config.toml
model = "masked spectrogram model"
dataset = "synthetic speech, music and everyday sounds put through simulated rooms and audio effects"
train_examples = 39062
n_mels = 64
hop_length = 160
input = "log_mel"
win_length = 512
method = "mae"
mask_ratio = 0.6
loss = "mse"
encoder_arch = "vit"
encoder_norm = "layernorm"
encoder_norm_position = "res_post"
encoder_activation = "gelu"
encoder_mlp_ratio = 4
encoder_head_dim = 64
encoder_fused_qkv = false
encoder_bias = "all"
encoder_qk_norm = true
encoder_layer_scale_init = 0.1
encoder_parallel_block = false
encoder_inner_norm = false
encoder_kv_group_size = 2
encoder_patch_size = [32, 4]
encoder_layers = 16
encoder_width = 160
encoder_positions = "learned"
decoder_width = 256
norm_pix_loss = true
decoder_layers = 2
init = "kaiming_normal"
optimizer = "muon"
muon_scale = "match_rms_adamw"
learning_rate = 0.0044
momentum = 0.95
nesterov = true
orthogonalizer = "newton_schulz_5"
adamw_lr_other_params = 0.0021
max_grad_norm = 1.0
max_steps = 7600
batch_size = 384
epochs = 74.7
lr_schedule = "cosine"
final_lr_fraction = 0
warmup_steps = 760
weight_decay = 0.05
adamw_weight_decay_other_params = 0
Rows from block 7 of the encoder of a small masked spectrogram model, named by matrix and row number. Rows with one number belong to one neuron. Each number is 128 + 24 x the weight over its row's rms, rounded and kept within 0 to 255. All counts start at 0.
Before each neuron's rows are labels from the 100 clips, of 14848, where the neuron reaches its highest value: "responds to" is what is common among them. Only what is clearly more common there than usual is listed. The data: synthetic speech, music and everyday sounds put through simulated rooms and audio effects. In brackets: how many of the 100, against the usual share in percent.
# fc1: MLP up (encoder.blocks.7.mlp.fc1.weight, 640x160), inputs 0-159
# fc2: MLP down (encoder.blocks.7.mlp.fc2.weight, 160x640, transposed), outputs 0-159

responds to: everyday sound (61 vs 24.9); dry (54 vs 20.5)
fc1.380 [142  98 149 113  96 121 126 139 118 138 156 128 104 159 161 193 107 152 117  86 160 120 109 136 165 148  95 169 142 186 117 146 111 121 135 101 104 141 136 149 129 123 121 161 100 108 134 174 143 149 132  81  89 141 120  72 116  99 168  58 114 141 163 113 151 151 132 153 167 129 104 146 106 140 124 137 111 114 139 118 115 139 105 122  63 114 137 160 118  91 116 108 132 114 146 121 118 130 137 135 166 149 130 124 123 128 129 107 115 168 123 120 113 147 124 109 151 140 133 165 153 142 126 121 149 175  96 143 134 140 136 137 102 176 164 126 122 151  96 139 124 117 179 101 102 114 143 172 113 136  97 124 134 134 118 159  90 144 149 115]
fc2.380 [142  89 136 129 138 118 118 124 148 135 146 142 116 137 136  99 118 158 136 145 161 156 146  79  97 142 117 105 141 138  86 118 176 155 145 116 168 152 140 135 156 103 108 145 161 112 126 130  94 108 171 113 116 114 103 112 123 131 146 128 131  81 100 145 145 166 145 178 131 127 104 134  80 152 140 105 117 137 146  87 133 137 118 129 102 100 118 182 147  91 154 103 130 144 140 157 175 140 136 174 124 122 106  99 138 116 139 143 101 133  96 103 153 131 162  98 137 111 116  88 116 150  83 137 189 112 110  95 130 114 170 130 114 119 177 146 127 126 142 174 106 136 135 108  99 126 122 126 131 131 185  96 123  90  86 113 134 100 128 163]

responds to: drums (55 vs 25); dry (48 vs 20.5); dropouts (30 vs 12.9)
fc1.42 [152 135 162 127 111 103 158 156 130 120 144 124 136 132 110 108 166 131 147 141 103 176 142 132 159 110 139 146 136 136 176 158 127 176 124 153 156  92 149 103 120 135  89 118 134 165 107 123 102 150 111 140 114 153 120 110 134 169 155 145 149  94 118 113 130 125  96 155 120 147 129  82  95 158 184 120 145 109 149  84 156 125 142  77 141 126 110 165 167 101 151 111 118 139 127 122 181 141 145  88 130 114 105 119 145 135  91  95 158 168 138 118 175 138  91 119  99 148 104 139 129 145 105  95 149 122 137 149 130 122 133 141  82 138  85  88  96 145 133 105 136 102 134 127 139 100 125  72 125  98  90 139 134 119 101 137  98 109 103 116]
fc2.42 [199 147  94 120 152 129 119 117 120 127 110 166 129 164 135  98 136 117 125 102  96 114 136 134 151 101 167 171 135 102  79 118 116 132 134 101 102 160 106 116 147 171 108 127 146 137 110 179 172 111 119  82 155 119 117 128 143 117 115 145  92 117 160 107 115 156 140  70 150 106 137 140 116 128 178 180 103 156 124 132 153 109 119 142 127 114 117 105 126  96 114 145 162 135 119 123 116 147  90 117 134 115 140 107  95 131 123 108 127 149 120 127 106 156 144 126 116 151 180 125 139 129 136  91 106  88 128 156 136 112 124 160 111 100 107 139 163 124 109 117 115 136 131 111 117 116 146 193 100 129 135 145 126 179 156 146 153  74 157  88]

responds to: everyday sound (76 vs 24.9)
fc1.144 [128 121 127 119 100 168 162 139 117  98 111 166 148 166 116 121 125 110 127 122  85 117 109 107 166 119 127 135 143 100 138 128 147 112 149  99 140  89 179  90 152 170  74 134  82 113  53 132 174 116 130 149 174 131 128 117 172 114 111 115 117  97 132 128 129 134 125  89 163 138 148 146 101 158 157 130 148 119 137 130 110 113 137  75 130 103 155 143 111 110 140  85 124 112 162 110 124 126 127  99 126 123 118 118  72 140 132 135 123 118 117 121 105 131  76 110 140 120 146 122 115 125 111 127  98 198 150 153 135 141 152 102 119 110 133 159 155 120 137 116 150 123  94 161 141 147 103 149 129  85 181 136 164 107 126 140 132 138 139 153]
fc2.144 [ 97  96 124 118 148 140  74 112 128 140 165  89 130 116 122  94 114 156 140  91 114 133 164 179 123 143  87 109 122 135 127 137 101 138 103 134  95 122 154 120 123 140 123 156 115 194 190 166 161 162 145 121 129 150 121 127 120  98 120 115 162 170 126 126 129 113 132 103 150 136 109 162 114 100 164 101 114 116 105 126 137 103 125 111 126 148 146 160 111 171 115 140 123  87 149 146 157  85 130 142 120 121 148 121  90 190  81  92  75 122  77 124 128 142 131 132 114 145 152 138 116 145 168 145 112  93 130 118 142 124 122 131 115  94 129  84 149 152 162 112 116 158 162 121 115 126 140 105  89 162 122 130 134 120 162 132 135 125 160 131]

responds to: everyday sound (55 vs 24.9); reverberation time: dry (49 vs 20.5); dropouts (46 vs 12.9)
fc1.568 [161 108 161 103 173 169 123 110 116 100 140  76 118 120 150  97  98 118 131 122 134 124 108 117 152 116 141 121 129 134 129  91 118 160 170 104 140  62 120 136 122 114 136 116  95  80  84 169 146 153 154 126 151 162  47 144 150 114 110 138 127 146 118 157 135 148 139 106 128 158 100 150 150  97 150 116 127 130  86 141  78 160 116 104 118 176  96 163 123 129 120 179 106 125 137  93 116 120 136 115 140 138 138 162 118 132 129 138 133 120 147 102 145 116 145 129 191  82 140 152 162 105 160 116 108 153 107 111 124 115 156 115 157 151 145 133 103 146 139 150 107 112  91 128 149 138  97 113 171 137 131 113 125 108 153 132 118 126 129 142]
fc2.568 [123 141 130 125 131 107 140 113  84 106 120 102 155 116 112 153  71 103 134 167  98 150 107 148 110 147 100 154 175 110 168 133 182 110 143 145 173 170 136 151 130 139  87 148 173 143 129 133 117 133 142 161  88 118 125 106 111  96 182 132 130 122 153 101  80  93 119 138 117 122 126 127 117 141  90 162 157 136 149 157 158 152 127  94  98 112 134 126 143 162 161 105 136 163 129  82 143 123 130 134 138 137 125 127 124 108 120 143 112 146 122 171 142 162 169 131 117 168  97 108 100 128 121 125 141 139 122 120 127 125 115  92 156 134 149 135 114 114  80 134 147 114  85 104 119  93  99 154  83  76 126 143 154 108 115 128 100  97 104 112]

responds to: drums (64 vs 25); dry (55 vs 20.5)
fc1.440 [146 119 143 147 108 113 189 165 106  99 140 129 112 107 133 143 112  90 110 141  85 132 132 164 139 135  94 149  98 152 123 127 114 125 129  93 121 141 128 116 113 146 137  89  38 121 146 111  62 170 120  82 131 211 163 126 130 154 111  72 116 125 133 157  92 126 139 120 107 134 125 121 143 142 109 156 149 130 103 153 136 106 139 132  93 124 116 139 148 137 160 145 129 151 108 111 121 108 109 121 106 145 145 114 160 102 144  77 112 126 150 110 137 178 178 127 157 118 108 112  91 152 137 121 122 181 150 140 146 129 158 129 123 162 159 139 140 154 110 114 106 132 132 135 102 110 136 138 131 143 141 148 143 118 135 101 160 129 142 121]
fc2.440 [139 112 106 105 146 130 129 108 144 119 139 147 123 136 119 169 118 132 150 120 142 113 151  72 142 165 118 116 159 160 131 105 118 119 132 129 163 112 127  88 109 102 154 149 113 131 105 107 128 129 124 119 148 162 139  79 177 101 161 123 133 170 138 146 101 122 119 107 119 112 116 119 127 132  85 132 133 137 130  83 143 105 173 177 113  86 134 129 124 145 137 145 128 178 142 128 121 166 149 140 145  98 126 106  96  64  94 129 138 135 118 162 118 140  97 161 110  69 176 126 182 128 112 184 119  99 118  78 155 146 105 150 132 110  88 155 121 119  75 122  88 125 127 151 124  91 131 149 132 128 122 146 134 148 151 150 110 116 157 127]

responds to: drums (65 vs 25); number of effects: 0 (61 vs 24.8)
fc1.457 [ 92 114 128  70 133 122 133 109 138 164 127  96 131 160 176 164 160 113 154 177  98 163 142 118 128 121 167 134 154 156 130 165 171  88 113 139  65 167 108 125 108 151 103 138 163 133 100 116 111 133 154 118 148 125 137 150  96 120 122 128 142 131 150 168 106 134 101 119 176 119 121 146 134 133 111 113 113 134  95 140 132 153 109 121  95 144 127 130  94 161  78 102 184 119 131 176 131 136 114 108 104 121 119 161 127 147 146 163 132 164 104 152 137 129 120 132 113 153 146 142 126 119 165 112 119 107 133  95 136 101 145 124 116 142  88  80 130 113 121 121 130 111 134 143 180 119 123 178 129 141 117 131 126 113  80 101  91 106 167 116]
fc2.457 [135 145 144 105 130 108 132 101 136 133 104 127 125 111 149 149 100  75 114 143 107  91 106  82 119 137 128 151 113 110  94  79 120 123 146 144 100 174 123 124 126 129  96 128 163 152 129  93 138 126 152 149 185 117 154 155 128 157 151 139 117 137 125 103 154 124 109 116 110 155 116 136 158 125  94 129 136 145 139 181  92 126 108 139 160 118 130 124  97 125 124 141 101 128 100 156 133 103  89 143  87 115 114  88  91 144 163 107 156 134 153 165 111 115 163 155 159 159 132 117 140 150  87 119 104 147 149 147  78 143 140 152 155 123  85  86 147 174 121 142 116 143  79 143 169 138 123 155 128  98 166 125 124 100 164 128 120  86 148 161]

responds to: everyday sound (99 vs 24.9); short reverberation (66 vs 39.3)
fc1.189 [147 123 115 141 150  90 114 120 127 146 161 133 102 128  80 134 145 136 110  90 118 106 134 148 141 147 130 142 149 100 139 126 134 150 148 141 125 166 175 100 135 114  90 134  95 110 112 170 117 125 105 134 127 131  89 142 119 138 142 173  87 118 175 134 105 101 147 126 149 144  76 150 139 112 124 159 113 164 162 131 136 156 160 140 115 129 108  90 100  88 140 126 172 100 139 128 129 154 130  93  99 130 183 145 122 153 154 150 138 122 125  86  98 147  99 109 162 133 141 164  64 101 163 135 128 132 146  95 138 157 134  95 166 161 136 173 139  85 137 153 100 125 159 117 177 120 148 154 129 146 106 136 106 114 157  94 126 119 121 113]
fc2.189 [103 150 104 128 144  75 147 140 183 164 130 151 152 146 121 112 182 164  96 121 126 119 110 140 124 144 139 151 173 123 135 169 128 124 116 119 141  94 112 123 138 105 117 103 118 110  81  82 124 112 160 112 141 135 130 108 124 131 153 139 114 111 134 116 142 148  93 116 153 153 136 126 117 117 141 124 188 161 119 108 164 115 162 134 154 134 108 126 176 120 125 101  92 120 145 137  71 101  94 138 139 109 129 131 136 146 143 109 127 104 158 137 107 160 115 136 119 118 113 141 108 111 148 153 108 136 143 144  55 123 142 116 114 168 131 103 151 147 129 108 108 125 149 176 137 143  95 128 121  98 122 146 129  83 101  78 188 167 126  78]

responds to: drums (74 vs 25); wah (46 vs 13); dry (41 vs 20.5)
fc1.92 [127 124  88 166 125  96 107  94 114 129 144 158 123 144 143 138 156 132 161 125 109 130 100 126  79  95 130 132 138 127 137 118 120 141  87  81 160 156 111 154 163 100  86 136 144 151 114 147 112 128 142 106 113 127 113 154  89  96 105 132  91 126 105 180 140 123 140 109 120 150 101 107 146 154 177 135 161 102 129 130 118 146 101 104 106 165 136 132 111 116 149 112  96 157 126 171 123  72 173 142 111 127 108 132 169 161 145 157 191 154 120 153 107 101 167  93 131 186 141 136 131 116 126 113 110  90 140 127 103 126 143 144 163 112  94 100 122 163 133 116 154 161 110 148 127 134 102 138 103 119 159 133 140 108 101 137 161 123  96 139]
fc2.92 [ 86 105 111 107 159 117  91 116 126 174 119 108 137 111 126 148 114 116 146 133 149 120 161 109 137 173  98 174 110 110 109 145 115 136 128 108 108 128 101 145 122 127 129 138 201 126 132 131 112  66 146 149 129 112 141 147 144 135 180 118  94 126 137 164 162 128 142 133 130 115 141  95  80 115 129 183 111 102 131 122 117  97 142 124 118 134 161 148 104 130 105 163 153 120  94 159 115 124 104 129 122 132 136 111 113 189 158 104 124 112 129 145 117 142  94 124 138 123 119  96 150 178 138 146 113  90 108 131 185 124 126 123 154 124 102 101 105 156 104  95 110 111 173 120 120 152 166  73 117 122 144 160 129 107 100 172 138 148 143  97]

responds to: drums (69 vs 25); dry (41 vs 20.5); dropouts (31 vs 12.9)
fc1.393 [128 123 131 132 144  94 123 146 142 148 113 140 122 149 136 117 118 118 131 111 104 125 111 125 135 154 142 143 129 125 105 154  92 141 165 123  91 147 113 139 107 157 125 147 104 137  96 142  90 157 121 130  91 141  93 136 161 112  96 104 106  89 169 154 124 105 118 140 164  88 150 128 107 131 126 110 131  92 128 130 172 149 119 137  72 206 152 111 137 116 106  81 167 139 114 126 119 144 143 105 162 153  99 163 156 137 103 183 158 148 151 137 110 166 149 119 152 118 139 137  88 152 102 140 161 121 152 145 162 128 143 170 159 164 139 150 110 117  89  94  94 149 134 110 174 128  98 114 115 127 134 134 108  80 117 111 131 148 178 109]
fc2.393 [150 130 118 133 118  86 163 157 121 123 141 107 133  58 134 114 117 149 142  98 115 159 148 129 120 126 123 102 140 152 103 129 122 128  97 143 128 121 148 121 109 153 110 144 149 101 152 115 100 126 101  91 109 135 103  98  99 184 145 123 100 163 129  53 108 143 141 168 135 126  96 110 130 145 121 157 163 166 144 147 134 141 131 106 139  62 154 123  96 171 166 137 116 148 139 100 109 120 105 155 151 134 113 125 124 121 118 161 148 122  88 128 111 152 177 137 145 143 152  88 147 144 133 105 138 136 122 102 107 139  95 139 140 133 103 134 157 136 144 131 161 130 130 107 104 105 139 164 131 119 119 104 167 206 122 121  99 129  76 159]